{
  "arch": "fnet",
  "norm": "layernorm",
  "num_experts": 64,
  "shared_expert": true,
  "steps": 7100,
  "warmup_steps": 350
}
Rows from block 7 of a small image classifier, named by matrix and row number. Rows with one number within an expert belong to one neuron, the router's apart. Each number is 128 + 24 x the weight over its row's rms, rounded and kept within 0 to 255. All counts start at 0. Numbers have three digits each.
After each expert's rows are labels from the 100 images, of 14848, where the router gives the expert most weight on average: "responds to" is what is common among them. Only what is clearly more common there than usual is listed. The data: drawn branching plants. In brackets: how many of the 100.
# router: router (model.blocks.7.mlp.router.weight, 64x192, trained with AdamW), inputs 0-95
# up: expert up (model.blocks.7.mlp.up, 64x48x192), inputs 0-95
# down: expert down (model.blocks.7.mlp.down, 64x192x48, transposed), outputs 0-95

# expert 3
router.3:129136112143127112128158147142126111132123127109106143122145114109093154130132155133114112088072120106122141125086172121138130093140107127144088099146112102172113129146139102145145135075106140128085114152177108134149145120113144126132122112127089165104097117136149095126075115113119113154
up.0:136119137127148117154178119097121133117097144103127140162118106109177146173095127111100128146106161137128116121100159109110112082122124146121130102121106120197117123157116114189111107084140176134128124102142143131120128175117136124129130132158162142113129139141111150169104135107108117116
down.0:118131128153105115117172136130135114170135139154127151156110115134094136135126106124133131155102108097131109110143133168144094144095138154100134149164120138121187136149107123123132126099128137138161159134133089142119145123121163131131083162119136156137112161096122126138153118167108137174
up.1:139125073130115124155175110135128139100129135124120099142131158155109165105100123123135130108083115144119113092147115108173122158096161122153137117129144124155126149155133093144143100135159140137162146137145105120119113152137201140063127163166118137117112202170112090130144113107091116159
down.1:114116170157112171127110161151142138177161113128112154101107070105113084150143109123092122160188151149128129121115111127135112066130103117137166109118125109111113147103104115121150116123086120130088142143144124141120155109134109101184125067116154126135157107069125182118137148142162129114
up.2:139123145116147086079152148148129119160167115122108118117104133129075132113105152149144135099123108165139135083119140107141149087132119140143132111102113093130146100129162161122098131115144117113073122158141106121184168120057160096126106153091108153161113138126134076141128117127142122180
down.2:137120114145133136150118125121106106103111119129147122132170136105134149120139136132135111142106128105153132190087138110140139107145143166105086125099145137160144172098101083149146100130092129130145148097142107142060128171183102135124170101160127163128148119137125167166137155126105129121
up.3:109123134154103102116134165155136101165131123131144145157140162127095134095117139129129155078105081130101140110091150088158117130162123097145098130148119117134130136108129116144160110091121106098088082140177130114142155108079152149154179134128080133127119125146120096130105147135110139135
down.3:130109100146146155142101197114108061077143092145133113120129102133122120132132144133149091140087142113122182139133124118118149098113131125114155145089127128114192167138115142114073163133129119111104147082128102120134144097096159116090058114135087182148098139133122145133100143172111104142
up.4:160151120092086162100110142113100156140109124126136134127138127160071096085155132103125156137102118109123145110133131147119160125140105100109131156180103118159161194105122166165129130106133137122134113097110167187101078143140102115170115094125161137100177109138136152139112148147132126100
down.4:137137148102131123146111136111131140124155165165122126137091115102124083122136079133137091088130140180103118126131184119097112084099117121102118118101156126116103122136113114126090107106133146126125138164148110118129109101143202141166180146098107126139119104126100161130106153168155144128
up.5:121164103103122131126117149124151161170141166172104110119137147139110124101139093089087129144142111095165114119120133157137134173118150132102140165161141091134114134118126111166152115141145124134142104105122147112127100087111142117104115137127154048163113143140169127090144094132166106131
down.5:084117116157141131128107114129113143130129133176122097174112129126176117104083132086081145129140142144125134114123142101103128106128100118133116155127093119157099104103108120149141129119137112147117118086117117174112149091126144159119127152169110099135114079118149121133117138136173151111
up.6:123113134142138108118135166141103080141131129152154132125146134126106142124134118135111120079092124126142123137130165138110130101143148146149122121118091155082132146189127091096108126077118089118080103085116063140129118158158148102096133125130105157159113130109126118139148134127151102149
down.6:083163139115172107171122176111166130134125096116142116142157131116151130120145180140136169157183103129129155140136101142103155139134107146132174146122093159143158160133112167091142148164143125107139109119152151132111127131133147145098096118152121162152098137106113135149085132151135151096
responds to: leaning right (100)

# expert 45
router.45:100152118130151150145128149154144106109122139122152102144118104152121123108134152126157125091136162129097166099113163122156111160164103152115118143138069138138089166123121165158151138116126167146131103138103129092121104155131117147142096160147157163140085117106087130152155097154078151121
up.0:122103151116126126162139130112137130137104086162099120124158150075163130179166123127128092121152130138133109098146118157099087060152155147123086168084138107145165139142153149135122139114140111140123121099140126124133116130105132107129136104109153110169126079130155112131162122144136162150
down.0:127139118129133091111128151174115122117125125153138114126110146117120154135098098141151158147160089101098147116164145145101147168159142141116119098201115120124091163091150109128101119108114148108141117149114096182145138155112154108146112158141141108169116093115114150130141162153106164122
up.1:085150163113143111148076094107137145134136105135150165137137115123126159179125131099162167155160104119108136137133125079148121148116142168125097148183154148149129168151122158134099120115137151126133154132146104103142140135106130154109089120128084162104044112077090135161086123140119161121
down.1:152131127124155111108125100150094139165121149106098094140112159184146108076118112127115104120121129145097114154158119148134117126132126081114137138137136135108130057142127137137122127130132144155097134093098184112131138170123090103147123145139146142144159144170194109145155139114115101142
up.2:102163115093142125143115114151122102111127143101162135121152123130135112093115138134129145103162087139072144139140106153134142160140104158124107132143120101170129119148140180134152111111151074142164155146158107142127122126119113140136100157107183087111135131102184099144136140123127153181
down.2:098121152141144107157140119121180140142155133142106097142100152101097117108123114109136133163127128118154122128166134122122142147134127116147161137099095116122102124122151071152121175097161141115119141103127137107121120162100116123141149099183086176102146116101118130109106088104129123105
up.3:108143159113152130131120159136114122128149143140159079082168184143085111127107093138082112125136126074115142154146101114120151079122126099148135139098124150126153068087137135141153099178132135154088156123085096081094145125150120126140118162119107146158154132150122103181122131167139155112
down.3:129149114109121119141111122163105122092170122132136156126113088132131163117108175095111117125114111130128096139129096130151142173114102141153123104156127100127118170132133089089118138121116095138155087139183161170151110094093135125124158111138113148132085107120131146100143105105136112128
up.4:142135084121130075089191155126146120163136122144158165134127090105127101110115122127141089079115145122114109146137126123147111142129135193099110129143118147134097131102117104120130161120103115163142140100148100112147161111141156189128125101173089158123138123133126096084111076179155107125
down.4:134149111092101180116119139115120126111125129163127135117115102121093111148145128115120162082140146176155106127103119110138153114145121133122089166170121137206161124130123177093126135142102116193111092092145121104131148106155126136078122155113074136126141119160125130144159128128155143164
up.5:111147178124113131121123112124136117155158131128140139106119119155153064135132158109144107122145145125127095132154178113117149103122142077135197131152143162133119129071160140126123112142117127098085108152115121149132118120088117119090150159135097109139108094097105110156140115126129137131
down.5:162135124121112088108098166119107147130118154130138104148102174091129137089096159140113105116162133159094116157109156135126104120138113143127110122099124148170101145121111123116117141089128098126117156068121118143139149159107135154091138112164152092169139096081119155147114131118179112099
up.6:125154102125062143142152151122169096141140165168063108144108121128087146155112113150139079137155135152121140139130124142103149135132089124132160123128180134158103131129128141131170141161115136140149141125136115136175127137133126134189145107063114151166138126138160097066126070129107125117
down.6:126109124139105146158140160158128124080126071117161115131100133144099170156151091100112129128147138149119111130096119125127122135145154091118151120132095068141118133145167141136117156161132128150142130159099161136149155116093114108128117097186127154112123072118117186135162187145106127115
responds to: three-way forks (93); leaning right (72)

# expert 18
router.18:141092127102157150159109149093145106135129149101109144170091126137146161147162153108099147100157141120127163128047154129109100095143136126142147089109120142146131127128141100111155122127123163131138108164152107148145157142129171125132141174154162119135126150119113151125129147097124141120
up.0:126111117158107179153114134126112153161144106072156109060131142116122110109123147127114133135153132119122145095111118144160119132109121117132100161130120150145124163155177161068079095122149097124129139137098125183143123091116185161112119132140106110142085143150100110110129131136174144110
down.0:101126108119115131129127113145104177180081143123078113094149123130168098135132086139133093144131145097059174110114128159132151131099128106166150133131120096134070138140103083137137147089126138119117114142120153123114114097116131148137128110113121142120141132165110129104099121136182084159
up.1:128128117115128155096139107173105134126137102088137130082157091102142177122087146137128120143109129130130126138121089138181126121122181133126151148109114142127153122114100125138104134132108143135095117141101113120137115166128117117145131071122137128159137093179126133096148102148141133088
down.1:109167111138123098124076135124122122134155143142131122126091130128117135130158116132124088092154121125107139110140171147121162098145079116109117099139126118125097130122153112122124121097150135145140150152136085096170126100139102116109102153109135124113112127107138112163116128176118127139
up.2:112144109121127117180164154123103145115113069091121151106136129110158171105110106115140150150123086142081127129136129098139171156171132112133142110049115109109155129148053139182085093108133114187148160133123143122128116123110096162126112074160182166112112140114160128117139130149153122105
down.2:109113161121102132156115099129142149131123158137088144131150083143113097103138143136129117123161142142157097130104157134135136148068126091108139091170124135205151156138141168152102141130149138137089089141154151125167118149116125115126174162116115118122086142192153128140082148156118104129
up.3:137185100155143094157113176125136122075131134100087130142114149114140118160132120127137142092081141101125133158172169096177148118148159076140112134128151136157105143136113109172138194135127080140109136142110141147099100129114145135115190078131150155130110127104160113154111113115127130106
down.3:111120106107136104123085136134140152135109156114132155139116073128151152164108110141105140148131147155100109119118103142111134191138071130102167089185104110171178138105106130148111154110113163104138109115103159131094119113149135097126121116111148112132152150132144183144135148111126144122
up.4:117094121142195066103123120146139126141119133119108155111115134150111147179139100108110113107135137131174116126121131131114136122139131118137131107140126125099142099143107063131115131137153108111150128125073111140114153117123108057122112110138130171191115157126153154147118122117147131080
down.4:140110153130106165147161138132140109124188097132134115120124152137164130107107129157123129113121099124118116159133133126119148114141136163104103147118146110156151133094145165123120145107134161124088157142171134148125114126127130147159110133095102185143165109112152111112135166097076148164
up.5:107101129102151105084097134139109147171125100102115089128143134122131115095117136143158113145160212108130115126148151129104078156111135138188085169128090138118106126103133117144128135093146143122130146113117124096106139131125108148088143117076139126111124089163143143141121113110134073123
down.5:125137134175145095082100147125150149105126135151155122167115148085157146179136152118126080139138129103124126136067117125084161123138136134088153117092166108111116123188119104145101129110125104168144120080163125132122146134101122141096146138109090102150114105113104133118143137145134162166
up.6:111139132168107139139138128143122137143127099095149100120128149139159099129139138163118170165114106088137184121095135136156122166101121116104100139114105110146169132106143132122149117112144151164143120168142102122130105096142115122120118110084138146123139125121080101131185113165130131151
down.6:128122110103157135094113129166139150151109132121136127115126152116146150094200095115134099128121137093113182129171136119118108128126133103124116088123123129153138130100137118142146121113065129120140122120097145096128143114157145090153109085099154076129097092148140186134143142120101099132
responds to: leaning right (79)

# expert 32
router.32:125142151152077102095114096140119151154186120144125128173120112125114088122122101104129106102105149137162149162109098158179094140121095120124135122142145141098117140118138098117101123086138149130130122147118111102145163108137135109136159088091105124139121114129128104140124093168150132143
up.0:097198118176104104114134110115082117125151082084114098111144128147096114133171063140153158115105135116128119151127104143115137133092109131143158175117142139135099131121120133134107132124121121106158124168108104134104155098123115129137132109142081180152147124161145109102083097159139135074
down.0:152110123131105157140118122110146108132109105152120123151125116108075132122093178093151126111133120115097129106120177169129160181156148139119111105114132136120141152126106150121165173131132126147143120079124121143190125161142189147105088157145096126146108124112106162111171148148123108156
up.1:141099133118105122098115132158145147128133129120098130109132091116110103144152099097125138110086116155110146148091130126145093130130098172087085109130132183164131117130116080143142165082153152108128181087122113098157099117144103141169143083125152161103168132154143134122079119180103166134
down.1:141129104199128143147150124145133156088098103173146119135114125168125116141074124153136127130093139140105135090116098157126168126103117101108158149121130117111126130148137118117131111125135139124134057153134113147139148151145131119151121156156080162084138076141151162160140161123126108073
up.2:080145118133090131125060126136083101141108155156180098139167184096114103111168109121111112142166139109162102123133147117117130158151136118128097165128145086114126136153128152101128147088120144105111118125126125150090117076141145103066121146119140099172127142149126140112109120172174094155
down.2:114171118162134090159141158110135160103077104105148117134139101152136105120124144142143153129163141161115150121094115113100144135137151117114154134112109131121123122095141089144100158133129122141135093121134119113121131129157146117098152140153096103154184140115107152102164110118159135112
up.3:132093098139127147127172117123167106096145120133113125139143123170106121179096132140069099074134141103091123140153055103141123148103114156128134146140127131161150109110150140099130138137117100096126107131141144110118155127159134138122146156148102123144123115133093137107076134128101117144
down.3:120138128126115107140086193183139131167146129124091164073147123091112117077133133118163154141105137145149155092109158147153116128131116138110111104118135085160106094127154126161122115143166184197093156145138112138157103103108099126134119090141130152105106132159151087162163104108121138129
up.4:119143108126133142130140129135085109148180082114114161128122088124104128137130111139117115131142141130124082133118137079142135121151114124140172118087112096131142131155149159136177119122157110160117103132141120145135142139143092153125202071153129190136149093102111127130111152072101101118
down.4:136092130106105116120122140164124105108089132142125133101158166113125131116110161134146097141102125103162124096119107137105136151113140153085115112155125112137119127168146137115166127123105140090164151112109093149111146138107134109144052158115135143096096125143126090113143095138108127124
up.5:157150146135109102103125133160096141087147127112108107154118122103159158147158163147180153106108128140195095119115137103149107170122130103104134099137127066155149146106164103145165143095106175133145099118107112152142145068135129107122156097142140167125141097122100131096137122161149105140
down.5:114153158132128191129109117114140136126132143129100099111137141138144111141111111117117115113181088096094119157132139129119117114137148177137095167128133180155139130161108113111104128115155125109189147131159164130092101133124117107143117164082129096146137122135173166136154132116120152130
up.6:145106148110136127126156113121113135165138152121124112116132091131110131117147116134132155139126089139145087155144149103108149145119102150104163116115122173124165144096135047147137165162101176131118154106152158114145088120157134136137101097147156081093123124097140175115147120142113128108
down.6:139139125133144113063167107132102128125116091125076146142111144139119132119091154142109117117143059126124104127147069130139099133108159110156144114129142143111159131085132162147125076161126095168114117169131123124112137158152106127162151105132097190120162108149136106132122092089117085133
responds to: narrow (63)

# expert 4
router.4:141114127133147120157140105165108106158090157119114128125142159119101116124137113134106102147144091120164150137141094102139145119100146150164157104118154170119101101126138096101152129101102164147153161135086169111166084142153141150104152176124126113095129158118107140170115100136122133169
up.0:104135114147099135116146125138154140108122123151128119131084135096114109121118109111096142121142129159120158118090178132119140122173126153129104113159155122097088139180108128134173113157144117142189106130100139121166135138138147124115091132107162141129071145139083119112125156136178121145
down.0:138129135130152107101102125119148083146145120107169135123119148148135104177153113161147125145156117118088153118131134069114102119099113108095122130137126129136124087108133122134117158141104095098078174104137094168124185095153165094116155126131143116093096123146174142145183138117131129121
up.1:159131115141153096136165111155104153133125111126089113132163115098100077156135082132109149123133135166114131137120117111149155126185141110100126113119121130106143149090112175165153133118142130110149076176149142107094117139113097149148112109113129152143111160147154161119128108152100142143
down.1:101132126129121152134149154100120155113118140112137137128164137131085111149086115149140104079139163116149139170116115099100138126094138171117088155150107138194128150131150135115155127122135130146118105110127088173123077110068128112147117149125121171150110121162100170149167139142100140110
up.2:099154111152115130161141100101119134129130125142114072090157110117118153126117098134129138131128129096120140133129144109134138154152162135118104151102146135097143136104126121136096121072161138104135193133117101123136108079122101105105106126165124154096105142129095134126110118132130142193
down.2:142105179141129138126099113065141150096139112099158113154141121094114144079134148128130105157111132201123107177091087123139073115129147145123103141141126119146140159123125141157163140140156123107134117145123147109108142136079152117150130146114110147124158117179149131123121104144146158129
up.3:118111161119144133104091122190136083164145119148136175138153131127138122130144134136140137128170122107145167082118130098132064093091082101094116127154133149140114107111122116125163125141114058119136106154169115108131096148173123126100161154108142111108139120125123095096137093140106060076
down.3:157121123139100081115150158104130161131144146100125130089065170135124146083164113108155148092131141155080131106101098122121161141156158108129094132099136135117139139127106137103094101149122094146123123124142135099161145124134153111125123145155119113141118164136109123131166160119124136120
up.4:173107121138162111129130160121117110146137168126124145152107161155115102167140125137178171124172127117118135165104091118114088110173133137154164110106141149118157147137093135151152117140131110080126095107137138112145143107112110111101129177137136160126099110156131103120152135138110123157
down.4:117129089068155096096162126136156125137149155137098136163148115159115111142146095157141161080162134142107145123178099084103071141063158107153107111107174147132170109185154112093127183118161139142097154138140130146151094126138086147161143074137147122123119108123140112151160111142098077132
up.5:096101177139122160136143074125123079118123112089122103125137112140111108123128103161075094155137182157141095158148143127145159148105135100138132137101112175143118162116144146138117126128145134101097158150098170135141125150122142098113107136107171129053138135131121145159123112192146156143
down.5:131128104133103130137163151129129081125137160128118092099152168109125082110095138095093127093119136141168122103119144104136154146105133158112132109092100152154092130122135166095104119071144139176142135096167170148115089167096131140152107127115146149122151151182154188139127125146129133164
up.6:147163113157133139148106116082156077148119147096158167130126108143082091147157136155122106124143139131097140162100167147104122161137097098140153140098095126138141138097128109125147149107133122129102111095129152147108135130160083110138116181130099114142156142140072138111101130102125128131
down.6:154143129109156111140139166156135143110114128112142104149155114104151099131097131104126135180119093147131108128120132129146136156121129105119088112129147127105068157179123119130119138109100160144146121133161104123118110150177146097150125114127102129149177131142124117123157129126090118109
responds to: two-way forks (79); spreading (44); night (42)

# expert 7
router.7:166126090113135100098122140111088134108104129116130115115138141160136147148139185139137096126165147117089122138130173144057138126167137115107094147137142110192145091113139156126126118148131120130149165115103110163106086108092135106166106088125169142087125117130107169140155155106095104086
up.0:120118148117134157122097155107084145148172126128107144076100073123133138112111108113124131075133119107091109175155108078135118129152133120116150096154151095165143095146119153126148082155131129145159137086105123108128131121185141075150123131123129104101105117143153129151154153100145135087
down.0:128112129130112134134174164169127134117101134103100112133103119092145154137141168143106094147136170102064108095122140142091106121080095183126123105082136135136117135123135106141162158119128101126115090187132123132168153150107096136069091137156152103105143147110127146124123137148133106161
up.1:129112143124115139120103150136097130124118149127111113141143143131156132179080146149108156100127139059107118171145142146135138154095111108120195120094116111115123162079117133144110143115105096172137104144126169119115110125136070118153154102060144088139136137159110128099140152106134098118
down.1:130141123106123179111149094152138113096112126148133165154105109130132114088096117138124122130148132163137103110161137174150159160093130141160117141122117103112156103105148111119140109153095105169110131089103119130102109174147150108125179151133099116146090105155133117181130167147099112131
up.2:122141112136085113130150108124140165175172139127170124144169113132091151120170124119137115153104132127119154157133164135131120122117162154128101148131125150102144109098172117121123145082132136112121131136128108132125089130116099145126135145099172089155155098133111138108180113108152123134
down.2:121124155111163135127171101148116113107076125156132121108167134147113144127152174150128100118146109109120128121121135114126147160140124104070124128116083114145148135167151107084131129120142128145127136133113140138166107092124167149100096133166098130123128154076127168127133152165154144128
up.3:137138134140158120125120087141147162078109121132122167127153106132127115165106118086131140147144114121134114128158072161110112147151120093087093177162117124147132099141122118153096160143149121145111144100114161144117106161112160131125134127161112158132097127111100078167098137109078159062
down.3:090155113117141108117153159115130122149103137126126110114093113115101147116129127148094126143122092151153156103130151104190154123085107199144164095137126131130140117111145140131162111102112141074155144120134101128157076124106081159108096168135144096122156133133129139150112163132131071181
up.4:172123149074108105082158112145145093136128112125119140158119138140108099138131169152124130120146152119137123119125146127113100166160098118163118131092165091128114097100165134099141117101141104103151142144096122103137142167115133108119160098129119098180114086071189131162130127101126137130
down.4:153115146117132100147140098132149142142107137147126113156149140139074103130134146129097131115117126096153120118160102130138134110108132095063136132134098169108144134166118151163052156117111132097166091133119113124115091119133161148161118122116109143123116148114120099152156123143157146123
up.5:143112160145103123122140124109157141085145127132129150120122140119148133086167098136110108106153115110148085119128122155150113130083149111108100137121111146109117091104146138110112106138109125149101131127117134128163162123133169105126109105144076106120180082112097138125062132102139182122
down.5:126139098130097134128127102158150134167124147098159108116095110164130130126121165145134133120160157137156147124139099147127129144168112143131150092120118088135138161157141160150133115087148134061151093125135128144107135151145087179139095165106143092139141130106145126113123156169156086132
up.6:128178141131130115108120092160126107116183101136104126124082084100093147139156150118148150136160152143121147109108118140103136123147129157095150123155179114077129121128108136115155157118122143111143107107144125112100121118131152127128147127153167120127098136098160120106094136119119139101
down.6:165169090184182170148137096095147097122166142132074172092082157118162118128129106130120126147100158134124121133128158160131127091096136102138146121104133160148111079088100093084139116140134113118158129147105133135097125140117129115158128100105138142123173140128141132130123121140135136121
responds to: three-way forks (98); autumn leaves (49); drooping (44)

# expert 63
router.63:124131136139120147101086122146112143139146122163154102107149106138114150135109097107099113152089118149137108129144117099121178115111126127119162167097090127108111162132098144129110119149089117125150157095111137128164140138150139169141133161104077089108165093087101127121170124123186092123
up.0:121082160140126129113102155071119124164152096159172127153100119157121117157129119182170147154135070084161110148181115129123103145110115131126115110109159096133133161095156145175164122110104149077131114095098135110094104146103182121121123112126166093134112136122117115111085137108133170104
down.0:124121126074120160153131122143179150093136154110147122095121125138162133148117146118147142157109108167147113146123142154117140081142187168148105108156114087138100127125155156110172148136128104135136167158134090136117116172151107116164095128142106108086171107135113153131116141138152076133
up.1:156120096134081156150149099103152149142121128124130128106145142186092092117141145118123126067104155180115160117141133132078130150126114110173128154129147125163098078154147149118139125143159136155147134140147131127115123154152142171141090134100129147089182154112119109121126127118136145118
down.1:165126153138141141094105122137150115173098157102090153167091138130112152136127106159151125168133134139127178080113219119134134124149190119141119146130106105123104188105113146125175109088111159097125119127109101125084127107127109084104118107153104143125106096128132151117097124143139138087
up.2:123144134150110172115149131125122086093122138097137120095143143111120127121133121098134120138146141103116126115126099110108167129118172132140112133152121126159116095122129136140142082116150151096138122163124139124122178121138127122113158151160146109119116150136127083143032105132145118113
down.2:133109158116098140112134116113153141143099148190122146144051132123130124087128130110145140130119182132117142160130161115133134113122124177156189144118158115105151130123146152128181134131179160142123153119085182111083121132127126125139116092087158152095101127117089119129119119090105152136
up.3:115094104100104162162107106157127138123125132095133119127132144152158104114118108098094109118156170113138120114119167091138137121119107114163111146131174149134095142109134150082122141098127126139102151159100125079075107136175124084111157167091087110108102146146104133105059140154159109100
down.3:117108153107131135092135114165153107102134130112118134131151146139116103118105156195148102112090121119122157127117104126117113154113142143134120148154152131112105119101133141130096139122129150121128143111109120155099143124136110103178132175136122103165132141122150155112105119139121124108
up.4:137151116114148143104135116145121135132132134133078182131137128134133142102128106103118115088122117157133159136129142141101140156138139138091098112142126129135106129129114093175154119105103088116156079134111128112130122174125113166145139103145074105192157155098115127121129149156166141117
down.4:142071132148091151144111120144133147132130055090194141105139132118124073172124092106110137163159091069119101142122124094140100146153091158135136121106128127101155131131138144151127129081139120142125092118136141152148135113081145153132149165106131121103142158091145138087116090167104113107
up.5:076126102115130089179128095147097109144122159091170152114101144118113151131149176133124146111169125148129169119155126153133124168145121121153095148132119150135144101153146128176169135142140188116113118120123108124140129129128127091114113137149097154153107100129149124133133112102098166119
down.5:130174154142136114122089128119136131140104131109171153145111135139137100122139105139140119117134159146163120180107122132150123100089128105110123168096130167120122136130122164140099129105154136168145127167113166130165136085118112177161108119125138144117145150111112136152106145136145177077
up.6:113127120143059123116115149144148149165102089112119201158130156122124099111181102132098131113115141151123118131088126070137132150131113128093108138121089119179171158135111122176113108072097120125118126117092103145086114147134129133136112102126125169139107144101082121139150132152124131121
down.6:131101133099129144164100106134128119115132128132130089128167139177099142122133128134137134124146142144152133166110143118182080164155119124155143122101107162095137105136099128149161086133164130144106132139145081131154132112132141151151172129119148087142119106137151110072102107151092106123
responds to: wide (97)

# expert 42
router.42:125146122205126112094124158162131136147114118105125137124130106104087132128159143150158133127103165113142132081114104143129159140133098134134134138118103072113138112096180120118136150142098108117089107118088133177170116126126148156130130142143162121145130106112114154090128105111178079107
up.0:077133157150151128113060090105106109155130121106182128164114121163089150111137122111121114152145110111108140133118178168152143161153138143129119150130130148088108115126107125126065090126138149100149169133120140092118204162136138130114124137106115094129132129092091122117118135176141168181
down.0:112112102153056133111156177147125148092131125137113136111145128101162109111102159153128135132086160134153098102117097101134111104114131143147160114122150095145163113139149162110173133125126104134112097125110147170104107137127145126125130135154125177129154104173142147129160126138127103085
up.1:121102098144134163099105100160126106107124110150132157126151088167156072162146111124154145151130100127153167086134157120151136073082149135121135115130158115133149137109161150128132114078112129129139131103153110138098141125128106146125091153113097078163154153160120117116093131089118160105
down.1:145157136123133162143137153115123098149128164122133121120132114149167109113106102141139137073131175142096148133107100134093114143145152132128067118167161147106179106131157118112139156122111127128095133129128153093123121120134114130119123139104134083100088119111093100152128121084144147145
up.2:163087116101145114125107114096127129111121142108128119097112098120135147193134135161167174172139141116091140123131128123107097131139126145118128147128107097147170101147096170136114140123152131113122141166105149119102127125138108119112133089180112120122146181077150115160129135158102114111
down.2:124155121128081129107114133107142111207138112150117133145144126146105122092103096114124154121136151156127137151175156159159121117100135100122100061119120167095092090096165081132141113104111152138130116134089117139105141097102156103109109148109111081119140097156140126122178152107150129127
up.3:141114134144117105153116096144156186135078146148150134131087115076118146142130115137147156103147125117104113121133129154121117145074145105115114156152127123159106159089138092160155097101138127109120117140158111152170131127101107152114138108141117158141144108126091156080099077161179174095
down.3:107133136126149107092148082136136097124130155121105157100148120140131075099151087145127123122161137165125121140093153095124174127131101162140108091141142142118139072116116117137123132135122119117092155103127121131156139105131123121163120155133103100121150146122162144149143154100081073144
up.4:082111107129090128108138177150131160152132128139127158128147130128099148093121118134100117103067161116137128136145103106154110150093155127119156138110141131086188108114149121067065144120127146100131135183138150138140103159105135102113113141100102098122152113156143143113145138163153119116
down.4:130174138174160111126122128087106105109111130154117108128073140144151157171140202113138163163163090089077141097098178144115133116168118111136105141121133133142096107120142131190122117173156113127118139131111115117106160107111086160131115132144125135172106116079098099082108129114109140143
up.5:158137167112095113122149101112123092093119110169122107066135137117167145151148116125094090147146139133143149123136150109107172129105076136102152122118122080131128128115149113111140183132151085099120119146095134105155149123099132120119170136171103146155158108142099158131133103113146171151
down.5:148115092151081124111121145122140105172142134106151107176113113145122115088124150137154134106108159168132115140092160100131130104119109126145151135121127140107160104147159141112130115100077115127160128126119131135097118136110091155124094126161173084154120105119159115129175163148168122128
up.6:093134124181120108122140141129116150123084119125102104116169140132107125171117145142157161166093112116139102106157152145130139109076125202118141145112132137132153121137119114148113107122130087088141129136111135196164136068140131109111150083167122138139142141098115140120082123116134112121
down.6:120157153126154081156183149157122126159133148110149133102106121147082137102158106121086076108165124089120136092105090136138150161106139110131139111146122103146147130092102097131099135149137126160119135123139122101128086177112151181135131149105140118129137142139145127123158116137116092114
responds to: wide (73); two-way forks (69)